config = dict(
    train_examples=78125,
    n_mels=64,
    input='log_mel',
    win_length=400,
    activation='silu',
    rnn_width=96,
    rnn_residual=False,
    muon_scale='match_rms_adamw',
    warmup_steps=200,
    weight_decay=0.0,
)
Rows from block 2, named by matrix and row number. Each number is 50 + 10 x the weight over its row's rms, rounded and kept within 0 to 99. All counts start at 0. After the name is the row's rms in percent of the matrix's.
# conv: width-3 conv (model.blocks.2.conv.weight, 96x96x3), inputs 20-39, a 3 kernel for each
conv.0 104:62 42 45 74 57 51 37 56 74 22 45 75 62 46 33 59 60 52 38 50 50 57 44 61 61 41 48 51 58 42 54 41 39 56 49 55 56 47 40 40 46 59 59 38 43 49 54 59 59 47 46 52 53 35 37 48 50 26 45 58
conv.1 101:55 59 47 44 59 40 54 54 46 49 41 25 36 51 45 41 44 64 53 49 48 43 66 41 53 44 40 52 42 30 51 41 36 45 39 63 46 59 55 83 52 22 53 51 44 48 34 63 46 39 41 51 45 55 56 47 45 43 50 42
conv.2 114:53 57 47 44 19 76 54 41 70 54 54 40 47 52 39 50 77 33 48 31 87 51 39 70 55 45 58 41 44 63 57 51 52 45 52 34 62 45 46 56 41 42 52 45 44 50 64 26 52 43 65 51 44 53 51 57 52 54 51 41
conv.3 095:46 64 61 51 49 66 59 60 60 65 47 33 52 51 52 49 41 64 39 55 64 46 45 38 49 50 56 50 61 53 38 54 51 54 52 70 65 42 36 58 54 53 50 41 44 35 40 66 44 47 50 38 51 86 51 26 91 56 53 44
conv.4 106:51 53 40 38 48 61 77 52 22 37 57 54 64 57 42 44 48 56 59 52 30 56 64 35 44 48 56 57 49 21 41 55 52 54 61 41 47 58 60 48 42 68 32 49 57 31 58 62 39 51 54 46 56 55 66 52 35 50 53 36
conv.5 096:55 50 66 54 56 45 51 49 54 43 46 66 51 49 37 61 41 48 50 50 52 52 46 52 52 54 57 53 52 36 53 61 45 63 41 42 54 44 62 46 67 60 51 61 49 51 53 38 47 51 70 35 51 56 37 34 72 52 49 37
conv.6 104:48 33 59 39 38 53 37 38 36 58 64 31 48 42 36 47 46 42 62 67 42 54 40 43 48 52 52 49 44 51 50 45 64 48 62 47 46 50 66 39 62 74 27 59 71 51 56 48 38 53 58 52 55 39 43 42 48 57 64 45
conv.7 092:68 35 60 51 42 36 53 59 50 52 50 67 38 49 45 53 44 56 56 46 46 44 48 44 48 50 50 59 46 52 54 49 70 52 38 47 40 50 34 55 63 64 39 41 48 57 49 52 55 52 62 51 62 49 63 55 42 44 46 39
conv.8 105:51 39 48 39 69 55 30 61 56 54 51 29 47 44 60 39 46 41 54 56 46 47 49 57 60 62 56 57 38 47 55 48 52 62 64 36 44 53 57 50 47 48 40 42 64 53 34 47 49 62 38 52 57 42 37 71 32 54 39 55
conv.9 098:55 59 55 61 53 59 35 32 46 56 56 57 42 44 51 44 49 58 54 51 45 40 42 51 60 64 55 46 42 47 66 64 63 43 44 28 42 44 45 30 47 75 67 62 58 46 48 51 47 61 61 69 56 32 56 42 37 37 36 55
conv.10 105:31 48 64 56 52 47 43 45 51 35 40 56 52 66 88 39 46 65 56 53 42 47 45 64 52 42 53 39 44 61 41 48 54 36 34 56 57 54 48 57 50 49 33 44 44 47 62 48 49 51 41 54 63 51 53 38 52 47 59 55
conv.11 104:20 52 71 46 56 37 69 53 37 38 48 54 41 54 56 47 46 61 44 46 72 57 51 42 60 60 53 34 65 64 37 55 55 45 48 44 48 43 45 46 43 57 40 60 79 52 46 64 62 62 52 48 62 37 51 60 42 47 52 45
conv.12 099:47 48 50 49 51 43 51 53 53 45 42 73 52 42 41 44 50 45 18 53 59 37 65 51 50 53 64 52 45 39 47 49 52 40 58 48 46 47 43 62 49 41 58 59 65 36 49 41 69 51 54 47 54 58 58 52 39 51 50 35
conv.13 104:40 47 38 50 39 32 55 50 40 64 48 65 38 31 27 49 51 45 56 50 51 55 55 38 61 61 75 53 31 38 35 44 37 62 48 29 40 38 55 47 41 65 55 47 37 63 42 54 47 44 67 49 49 70 48 45 48 68 41 40
conv.14 102:62 47 39 42 64 52 59 53 42 53 56 45 57 46 43 43 68 60 44 59 66 62 50 47 66 51 54 63 57 36 61 56 45 49 51 54 57 55 33 66 67 39 52 51 50 52 66 41 58 56 26 48 47 54 42 46 58 56 44 52
conv.15 097:52 64 57 52 39 55 35 32 56 36 46 43 41 50 46 57 46 37 62 58 53 38 51 43 54 54 68 53 52 33 44 55 43 49 43 31 49 44 35 42 48 51 71 63 38 49 46 46 50 38 44 56 52 54 47 31 47 48 71 48
conv.16 107:53 69 44 56 45 71 46 65 58 37 55 54 40 49 56 44 72 51 47 49 75 43 51 61 57 61 75 47 55 62 58 52 52 42 70 52 57 34 55 42 22 57 41 57 45 36 57 54 66 44 55 45 41 60 52 53 50 50 50 46
conv.17 107:46 60 45 52 50 35 46 60 71 59 52 39 46 64 52 47 45 35 62 52 34 48 45 59 50 41 46 61 49 52 53 52 60 58 53 70 47 59 54 54 47 49 45 51 35 39 39 18 47 41 51 47 42 66 41 53 99 46 52 47
conv.18 100:53 60 42 62 55 32 53 49 52 40 33 70 35 43 55 53 49 54 45 38 65 52 43 56 47 50 63 38 38 59 39 55 67 49 58 65 71 52 32 48 45 39 39 63 52 57 54 46 56 59 27 52 51 47 55 30 61 52 47 57
conv.19 107:48 56 56 44 39 67 65 53 42 45 47 53 43 50 47 46 45 52 51 60 47 43 42 54 49 56 64 44 53 40 52 46 52 48 48 21 46 55 73 40 47 53 43 44 61 36 52 51 48 39 73 52 39 52 72 33 28 54 48 30
conv.20 109:48 44 39 44 34 59 44 45 50 55 46 56 52 40 35 37 56 69 41 40 71 47 55 47 43 55 60 60 50 55 48 67 50 33 51 56 49 66 42 46 40 63 48 52 44 51 58 49 23 62 45 36 62 58 36 36 57 38 51 49
conv.21 102:54 46 67 42 71 32 61 55 38 39 53 41 56 50 47 48 37 57 45 67 38 41 50 55 56 60 67 40 52 57 50 46 49 51 58 42 57 47 55 53 58 49 48 61 58 44 51 51 60 55 44 60 56 28 51 65 27 57 41 49
conv.22 106:44 45 47 48 59 53 58 58 55 56 54 39 44 45 65 53 44 52 42 71 50 42 54 43 54 62 67 39 59 83 41 52 45 47 62 45 46 46 45 50 31 45 55 58 56 36 45 72 63 53 41 33 44 52 42 67 38 48 52 68
conv.23 102:50 46 56 47 48 47 49 43 65 51 39 54 41 44 40 43 46 52 45 54 60 58 60 29 36 45 49 49 42 46 60 54 39 49 36 56 46 47 49 81 55 30 57 47 41 45 59 30 48 44 56 47 50 49 48 35 61 53 46 60
conv.24 099:52 46 32 33 53 55 73 49 62 65 52 60 48 41 38 48 49 45 65 59 54 56 40 48 49 54 39 55 49 38 60 46 45 68 59 36 49 43 59 64 61 28 54 48 47 57 52 63 58 56 40 40 36 41 44 53 36 59 53 52
conv.25 103:48 53 51 44 48 59 64 52 57 65 48 60 41 50 48 41 42 68 52 45 56 39 65 64 44 59 42 50 48 35 40 74 49 51 44 86 48 47 52 55 44 39 52 47 45 52 50 44 49 63 49 53 48 36 39 50 70 38 49 58
conv.26 098:64 57 42 45 34 42 49 62 52 52 32 58 71 53 49 46 48 39 39 61 54 50 52 41 55 56 54 33 45 44 56 45 48 46 52 31 58 40 50 40 48 65 58 53 60 32 43 50 52 34 64 61 43 60 59 37 21 41 51 59
conv.27 094:45 56 46 73 41 58 50 44 57 50 45 56 35 49 69 52 51 47 67 60 26 63 34 28 53 57 57 49 53 70 57 46 43 56 59 80 59 57 62 33 35 49 49 48 39 54 35 50 70 50 44 60 56 61 44 46 47 50 48 51
conv.28 100:29 43 48 55 49 38 69 55 33 42 75 89 54 55 59 68 50 36 53 55 53 45 54 43 40 40 56 55 58 58 53 55 59 44 52 68 49 40 42 37 48 69 43 49 63 59 42 18 52 55 66 55 44 51 47 63 59 49 37 46
conv.29 101:64 57 43 42 47 36 37 60 59 50 49 50 32 43 45 52 47 55 41 61 55 49 47 38 41 50 53 41 56 74 57 60 26 55 55 36 49 55 53 43 41 53 55 42 48 58 61 44 54 56 63 63 62 48 63 50 36 32 52 57
conv.30 095:39 57 66 41 44 67 51 56 42 67 53 55 37 50 50 69 46 44 47 41 47 58 48 24 51 42 41 47 50 61 28 43 49 44 52 47 48 53 51 49 58 65 42 51 64 54 62 53 52 30 52 61 39 42 57 42 47 68 55 39
conv.31 105:42 45 53 47 63 35 70 49 33 39 51 64 45 37 50 63 52 33 51 46 41 44 63 41 52 39 63 47 44 66 54 48 48 52 54 56 51 54 24 45 50 53 43 45 50 46 46 60 64 58 40 49 48 69 52 49 45 47 41 44
conv.32 103:32 43 34 56 60 30 65 55 52 69 61 44 42 46 56 48 44 51 47 54 71 61 40 61 66 56 45 41 50 57 45 42 51 51 51 47 54 51 44 49 60 41 57 67 52 58 47 33 53 47 42 49 35 53 49 37 60 51 55 51
conv.33 098:50 48 44 27 47 26 56 56 47 42 40 56 58 52 61 38 49 57 63 57 38 51 39 52 49 51 54 43 60 50 49 51 57 45 47 55 50 43 29 55 46 50 33 52 48 55 42 33 43 43 43 45 44 55 42 35 59 55 53 41
conv.34 098:52 50 55 53 42 37 32 64 86 48 51 42 44 47 48 42 27 68 50 55 26 45 55 40 41 53 48 33 48 73 52 49 42 54 54 40 42 57 56 63 54 34 54 46 36 41 34 70 59 37 31 56 51 44 57 40 45 31 57 83
conv.35 104:56 58 40 57 44 44 48 57 57 49 53 55 42 45 41 54 39 58 40 43 87 52 47 56 40 47 49 50 41 45 37 40 42 41 45 48 52 46 45 69 51 18 53 40 36 53 45 59 64 49 42 51 55 50 34 31 89 51 43 36
conv.36 102:51 33 56 42 65 44 48 48 49 48 52 55 42 47 47 32 61 46 55 51 49 52 42 42 70 48 44 51 54 50 68 51 48 48 40 52 34 55 61 51 67 31 51 56 38 43 73 37 53 36 68 51 60 55 37 61 47 49 46 64
conv.37 092:58 65 45 35 46 43 63 63 40 48 39 52 69 61 39 44 49 38 50 46 58 52 62 63 63 51 54 41 41 53 53 46 46 45 59 51 49 52 44 60 49 46 69 50 36 37 45 61 55 53 42 60 59 38 58 59 47 51 44 63
conv.38 098:33 48 61 38 33 40 54 55 67 40 59 68 52 59 51 57 55 32 30 53 64 49 58 53 46 50 51 52 52 46 42 42 09 43 52 42 46 50 53 57 46 37 44 40 78 45 32 50 52 53 25 48 63 56 57 60 29 53 53 64
conv.39 096:63 71 47 52 41 45 41 43 41 41 54 48 39 49 50 45 36 52 45 33 68 35 26 58 60 60 61 55 47 54 58 48 57 64 54 56 67 38 43 50 61 66 46 47 40 42 50 69 52 51 47 49 39 63 46 41 38 57 55 56
conv.40 088:54 60 61 52 42 41 30 48 75 55 54 60 52 44 38 39 57 30 58 50 45 55 40 45 36 51 61 60 55 59 37 50 48 54 55 42 56 46 40 32 48 58 63 29 36 47 56 42 43 47 44 70 55 45 54 52 46 51 46 62
conv.41 107:49 51 67 36 52 37 60 61 46 43 51 44 55 47 36 49 53 35 39 45 39 46 51 37 43 52 61 23 50 61 45 50 60 48 58 53 54 57 64 41 45 59 45 49 70 43 45 43 60 36 35 59 50 59 55 56 56 58 49 54
conv.42 091:54 40 46 42 42 29 47 43 46 57 51 76 43 43 46 45 40 48 46 50 64 37 67 35 41 56 56 44 37 40 66 64 45 59 62 66 32 39 51 59 61 55 37 57 46 36 60 51 43 58 53 36 69 60 63 46 52 41 49 47
conv.43 092:51 59 53 44 67 28 67 61 53 53 56 58 53 56 62 45 43 47 43 44 51 55 48 44 46 48 49 51 54 51 45 53 50 50 64 47 58 64 47 44 54 56 45 37 61 34 61 57 27 54 65 57 64 57 53 55 47 52 46 45
conv.44 097:56 56 60 68 47 44 54 55 39 47 56 63 59 47 64 56 58 40 57 41 55 48 42 73 52 43 55 58 54 44 48 53 72 59 58 62 49 52 54 58 45 37 41 55 63 70 49 27 33 35 55 58 53 70 53 38 61 65 55 57
conv.45 100:53 46 40 63 50 32 38 47 69 33 46 57 36 46 52 43 46 51 42 65 40 56 42 40 45 60 39 47 57 37 52 46 50 61 31 46 45 43 62 55 45 54 59 55 51 46 59 63 49 39 53 50 64 73 54 44 71 42 57 58
conv.46 095:55 62 60 47 53 65 61 57 58 46 37 67 60 57 60 42 48 50 57 53 51 40 54 44 31 52 80 49 53 51 55 48 45 48 58 57 47 55 38 61 51 46 40 43 71 58 48 36 45 54 59 46 39 60 61 52 45 49 36 45
conv.47 096:54 55 63 46 47 61 47 45 55 53 45 47 46 61 46 40 49 48 55 49 48 47 46 68 53 50 50 49 56 64 46 57 59 59 49 44 54 53 65 56 59 37 43 47 40 42 56 55 53 53 36 59 50 40 64 42 38 56 53 24
conv.48 097:57 42 78 64 40 50 62 50 39 55 44 32 35 51 50 39 52 57 57 46 62 59 48 59 57 60 43 55 51 59 46 59 66 73 44 51 59 44 57 45 49 46 61 42 44 59 48 48 39 43 58 35 69 56 45 61 43 42 55 57
conv.49 096:45 39 56 52 33 41 58 53 69 52 65 39 59 54 47 49 52 46 62 44 58 42 55 50 59 53 50 44 57 59 55 41 38 50 50 37 63 46 51 49 54 68 46 36 37 64 43 45 65 52 47 66 54 69 59 54 59 48 44 60
conv.50 100:49 48 60 58 42 46 50 60 74 40 46 40 44 44 67 50 51 38 47 59 35 39 34 77 33 47 38 37 50 78 46 40 58 52 54 49 44 41 48 47 58 37 55 48 39 60 37 45 42 50 50 45 40 23 45 38 64 35 63 64
conv.51 101:50 41 54 57 43 43 38 39 54 55 60 49 57 55 55 61 53 33 53 36 48 46 55 54 43 49 59 47 55 58 53 39 62 44 53 41 67 58 49 53 42 46 43 54 67 30 55 55 71 63 42 56 45 44 55 39 45 50 60 62
conv.52 094:46 44 40 49 42 42 35 37 59 34 42 52 49 47 43 56 39 55 42 61 29 57 48 30 68 58 57 39 50 36 51 47 40 62 55 56 31 41 52 44 49 42 57 41 82 45 46 60 45 51 42 56 50 53 45 48 49 52 44 46
conv.53 102:49 44 46 41 56 56 52 40 61 59 42 43 44 54 39 62 45 36 66 42 44 51 68 39 42 52 45 52 56 45 59 60 38 62 45 54 41 57 59 57 55 36 52 35 43 58 52 40 46 57 41 59 36 37 55 42 45 54 46 45
conv.54 096:50 61 51 59 35 47 30 48 75 39 45 47 39 47 46 54 61 51 50 35 46 50 51 53 64 44 23 48 48 33 41 47 51 38 40 55 52 33 56 41 44 52 67 57 33 59 61 54 41 45 54 35 62 54 34 56 83 58 61 47
conv.55 098:43 43 50 54 29 63 60 53 45 55 56 59 39 47 38 35 46 68 59 39 55 41 50 61 52 66 60 57 65 45 49 38 42 52 51 43 44 44 51 49 63 60 54 50 25 58 64 50 56 38 52 53 49 51 45 45 70 45 43 45
conv.56 099:65 56 59 47 45 40 78 52 65 47 43 60 49 48 49 50 52 39 65 44 32 38 54 31 45 47 56 58 52 59 51 56 25 54 52 33 43 42 50 50 58 45 37 46 70 57 49 52 42 33 52 53 46 59 66 56 41 41 48 93
conv.57 092:49 45 49 67 51 45 47 42 61 52 41 62 45 44 55 50 46 52 29 34 45 61 38 40 51 36 47 47 45 35 53 42 47 57 48 50 35 42 46 45 44 57 68 51 48 79 48 50 46 30 58 55 59 49 48 45 49 38 49 65
conv.58 094:51 55 45 34 47 65 71 64 57 60 72 58 52 50 46 49 57 35 53 44 39 46 41 44 52 47 47 55 41 58 56 38 43 37 53 67 35 53 49 48 55 56 47 50 66 47 50 56 51 56 40 58 46 56 42 52 41 59 48 43
conv.59 109:49 47 32 42 32 95 48 49 65 47 61 49 43 43 42 50 24 80 43 48 48 52 43 50 46 61 54 57 40 44 36 47 51 54 51 43 47 40 64 50 47 57 61 45 55 27 19 97 53 43 72 52 59 45 62 40 61 53 46 44
conv.60 109:53 63 33 20 70 41 42 54 62 62 63 45 55 38 49 53 45 46 45 58 44 30 95 28 54 46 49 55 50 57 48 61 35 47 53 47 51 42 49 74 48 43 58 48 39 47 38 49 50 59 42 56 50 64 41 37 71 48 46 51
conv.61 096:75 62 65 74 35 50 40 41 31 39 46 58 41 55 53 47 46 40 48 46 43 55 43 40 55 58 59 72 67 50 49 45 65 52 42 64 47 48 41 51 65 55 62 50 51 42 48 39 66 52 41 45 37 39 54 47 62 56 58 40
conv.62 091:56 53 46 67 30 47 47 58 58 41 46 49 32 40 50 55 55 40 48 42 55 71 35 49 52 48 41 59 61 43 58 38 54 77 38 40 53 38 34 37 57 80 62 43 67 55 37 49 39 54 57 68 46 56 45 57 39 51 36 45
conv.63 093:45 42 46 45 43 29 60 58 53 34 47 66 54 38 50 62 45 55 63 50 45 40 56 87 43 62 51 56 48 41 39 44 69 62 47 10 36 48 42 56 50 50 49 49 44 41 54 72 60 29 54 49 57 61 60 53 39 54 47 43
conv.64 101:52 57 46 45 45 32 52 54 43 20 54 96 52 58 53 54 51 22 44 68 68 53 47 53 59 28 67 54 42 49 47 50 47 48 52 56 57 44 26 52 31 39 57 46 56 46 39 51 51 60 39 51 33 55 38 45 52 47 46 66
conv.65 098:56 50 38 63 52 48 54 53 52 45 45 62 48 48 54 64 54 41 61 47 44 40 47 48 50 50 48 56 62 50 57 42 41 43 54 58 58 51 49 59 46 52 41 43 42 53 42 33 58 35 47 55 47 55 57 55 51 36 41 70
conv.66 106:67 61 52 40 40 64 47 49 56 33 43 76 56 42 27 47 48 59 48 44 47 50 43 48 40 53 54 57 56 47 51 40 37 48 40 59 42 52 52 60 60 17 44 35 31 33 52 62 45 57 38 51 49 37 59 59 36 44 51 56
conv.67 098:44 55 65 49 41 53 29 47 75 47 44 44 45 43 57 32 43 50 61 52 36 57 36 72 39 46 63 27 48 75 34 37 48 44 50 33 47 43 36 55 52 31 61 32 31 46 47 45 46 46 53 59 47 48 48 49 43 70 43 41
conv.68 101:45 58 81 50 49 65 66 50 59 51 46 50 42 37 54 55 56 45 54 47 60 54 51 43 36 55 57 34 36 71 35 52 74 42 48 51 47 56 40 43 49 31 35 60 69 52 48 53 57 56 60 35 41 40 50 47 65 62 63 60
conv.69 103:57 57 70 43 34 58 58 53 59 45 57 49 54 47 43 44 46 47 52 48 32 46 45 39 45 40 70 71 49 43 55 55 55 47 54 58 55 33 45 68 60 52 47 43 74 45 36 53 57 51 55 49 59 54 42 51 66 60 44 38
conv.70 104:55 57 68 58 54 46 63 61 41 39 32 54 42 63 57 52 42 66 46 48 50 40 54 63 64 57 47 46 52 31 62 55 55 54 34 59 50 57 38 51 57 55 58 43 48 55 59 56 48 54 50 52 34 34 45 44 43 61 38 40
conv.71 103:50 39 50 48 36 41 66 59 30 46 52 39 44 61 35 57 52 25 52 58 50 52 53 38 58 43 55 53 44 40 48 54 52 50 60 46 51 44 49 41 41 77 40 41 61 52 62 37 50 43 60 52 46 71 56 54 55 62 65 22
conv.72 104:46 49 65 53 54 26 48 48 51 67 54 32 55 46 54 55 47 48 43 48 59 48 51 58 48 57 46 39 43 62 45 54 42 57 55 37 56 51 42 39 56 65 46 43 53 70 44 41 25 47 65 48 49 61 57 42 53 45 53 50
conv.73 091:53 54 49 57 44 43 51 66 65 42 39 42 33 48 46 40 47 69 54 55 69 36 44 50 55 51 45 34 47 54 50 39 53 55 54 71 60 29 40 38 33 42 52 43 45 63 41 32 46 35 45 51 51 48 34 49 46 57 49 32
conv.74 096:56 57 46 58 46 56 67 47 40 53 48 36 47 39 37 46 47 46 53 55 30 59 33 54 48 54 50 57 52 60 44 46 37 43 39 55 60 43 35 53 65 46 67 57 66 61 70 55 70 49 20 41 41 66 38 44 67 48 44 69
conv.75 097:49 60 45 34 47 53 53 53 44 55 41 46 53 48 51 49 28 91 42 51 58 82 38 27 51 49 60 67 49 39 53 56 40 43 47 57 56 54 55 53 55 55 38 51 45 52 32 80 44 35 76 50 47 48 62 53 55 63 44 45
conv.76 102:50 57 46 45 52 54 38 56 70 46 54 52 51 46 63 37 57 54 48 43 41 46 46 45 51 55 39 51 52 47 49 53 36 61 50 55 35 48 59 46 34 66 53 40 26 43 50 49 39 38 47 53 46 64 40 37 76 59 63 48
conv.77 102:64 63 48 42 56 36 41 50 56 44 46 73 49 51 44 62 66 36 36 54 49 47 47 51 51 38 38 52 43 50 57 53 43 48 56 66 50 51 66 55 58 35 61 42 57 56 50 25 46 48 67 47 56 51 38 62 65 57 48 31
conv.78 103:47 55 50 29 60 70 44 49 63 56 58 53 38 64 65 48 61 49 45 52 37 50 56 18 51 47 45 59 54 42 41 49 47 42 37 64 38 57 41 63 57 40 64 59 43 51 52 43 49 53 28 58 62 57 39 40 73 43 47 52
conv.79 106:44 56 48 50 37 36 60 53 41 46 58 53 40 49 55 38 56 64 55 58 37 50 72 31 52 43 49 63 41 52 43 52 47 56 60 34 47 40 80 45 38 57 62 50 45 42 44 54 55 41 65 58 58 44 48 61 33 53 53 47
conv.80 101:58 54 48 56 48 51 61 43 48 69 49 51 65 40 42 56 53 34 45 46 57 51 55 51 49 51 57 20 49 84 49 51 52 58 51 37 50 56 55 36 54 61 56 48 50 47 58 57 50 40 36 54 45 35 58 40 40 43 44 62
conv.81 098:62 61 46 49 58 36 35 59 74 57 36 49 59 41 42 51 44 38 51 60 52 25 65 45 55 56 48 58 57 44 46 50 50 50 61 53 40 49 42 57 34 33 40 65 48 55 40 51 52 50 52 30 47 71 46 55 51 50 43 64
conv.82 105:55 49 43 41 40 71 64 42 33 20 50 99 43 44 41 43 53 64 51 50 46 52 47 35 56 57 42 58 55 43 43 42 54 48 49 53 55 55 43 36 56 51 39 51 56 52 41 61 49 51 38 46 49 56 37 48 75 60 57 57
conv.83 100:48 42 42 61 42 71 42 44 55 59 52 26 39 46 44 42 29 64 57 58 39 43 44 23 42 44 63 40 53 49 56 36 42 47 36 54 45 49 34 64 59 36 46 48 63 54 45 60 55 57 45 50 45 65 59 42 71 57 53 52
conv.84 098:58 54 54 57 34 49 69 46 50 42 47 49 51 43 39 47 38 42 53 46 66 47 59 35 52 62 65 61 48 50 49 60 55 65 60 39 38 38 58 56 48 32 50 51 32 30 52 37 47 33 55 59 65 56 47 58 58 50 57 59
conv.85 094:41 58 57 50 50 45 50 51 50 57 60 41 55 45 61 47 48 56 45 55 50 43 57 85 62 56 49 62 59 40 39 43 79 54 62 40 34 45 52 69 42 37 49 45 44 51 52 55 45 52 38 43 62 57 42 53 45 48 43 54
conv.86 096:60 70 59 31 34 53 59 59 41 54 61 55 47 54 62 58 38 69 53 48 37 60 39 45 74 58 51 43 62 71 60 48 45 49 44 36 48 36 63 48 43 47 64 49 47 43 33 71 49 43 67 58 48 60 45 51 51 49 53 62
conv.87 090:58 50 39 51 44 44 35 59 59 50 54 64 54 45 41 42 50 35 47 51 39 52 71 20 45 52 50 63 47 42 50 59 34 47 59 31 48 40 47 69 55 61 55 60 52 46 61 60 38 49 45 28 56 63 44 47 42 45 61 69
conv.88 091:25 60 65 70 40 46 59 52 50 65 48 40 46 49 42 40 60 43 43 44 51 43 38 43 54 42 56 27 50 66 50 38 45 53 56 38 52 54 42 49 47 50 52 53 55 38 40 37 52 52 49 54 55 36 60 56 52 39 52 51
conv.89 099:45 57 62 49 39 49 50 42 30 51 42 56 42 47 45 47 43 41 54 39 38 49 34 44 57 52 37 42 47 48 54 48 52 56 51 39 45 39 54 63 41 50 55 64 48 56 37 59 50 43 47 58 51 33 64 32 47 68 58 46
conv.90 088:50 52 53 43 30 15 42 52 35 39 62 46 49 41 53 34 50 45 42 40 38 56 40 57 42 64 43 52 48 57 48 69 67 53 46 50 36 47 48 59 49 62 46 53 56 42 50 35 58 50 46 55 69 43 55 48 51 54 51 56
conv.91 098:58 44 31 32 65 49 34 52 36 36 51 44 52 47 34 68 53 19 43 39 33 44 42 41 50 50 38 59 51 34 58 43 43 43 49 63 65 62 56 61 42 46 56 48 48 47 61 49 36 43 61 49 43 68 48 62 35 43 42 49
conv.92 103:60 53 43 50 43 35 43 57 55 37 55 53 43 54 54 40 48 38 40 50 49 50 41 55 47 56 44 55 35 37 56 57 42 43 57 51 57 56 34 58 55 43 54 51 46 60 51 51 36 53 27 43 64 47 46 43 48 40 58 45
conv.93 107:53 46 49 65 42 49 42 47 54 49 58 58 45 47 39 49 45 71 56 58 44 47 52 43 51 48 49 39 56 64 44 42 51 53 37 41 64 52 51 37 45 58 38 44 50 54 45 63 40 49 63 57 40 24 54 28 58 48 45 49
conv.94 112:48 50 71 53 37 65 43 49 45 39 44 42 51 47 45 49 80 59 59 38 55 54 30 81 49 51 57 53 45 56 55 39 51 56 49 48 54 58 52 51 56 44 56 48 53 53 72 20 42 59 42 57 62 28 45 72 30 57 43 51
conv.95 102:53 48 47 45 39 34 59 49 41 67 57 43 49 48 47 53 62 17 35 61 77 32 33 54 36 50 55 71 55 31 62 52 34 43 38 62 60 54 43 63 60 34 34 44 34 28 55 30 49 45 50 36 49 65 44 61 61 51 43 36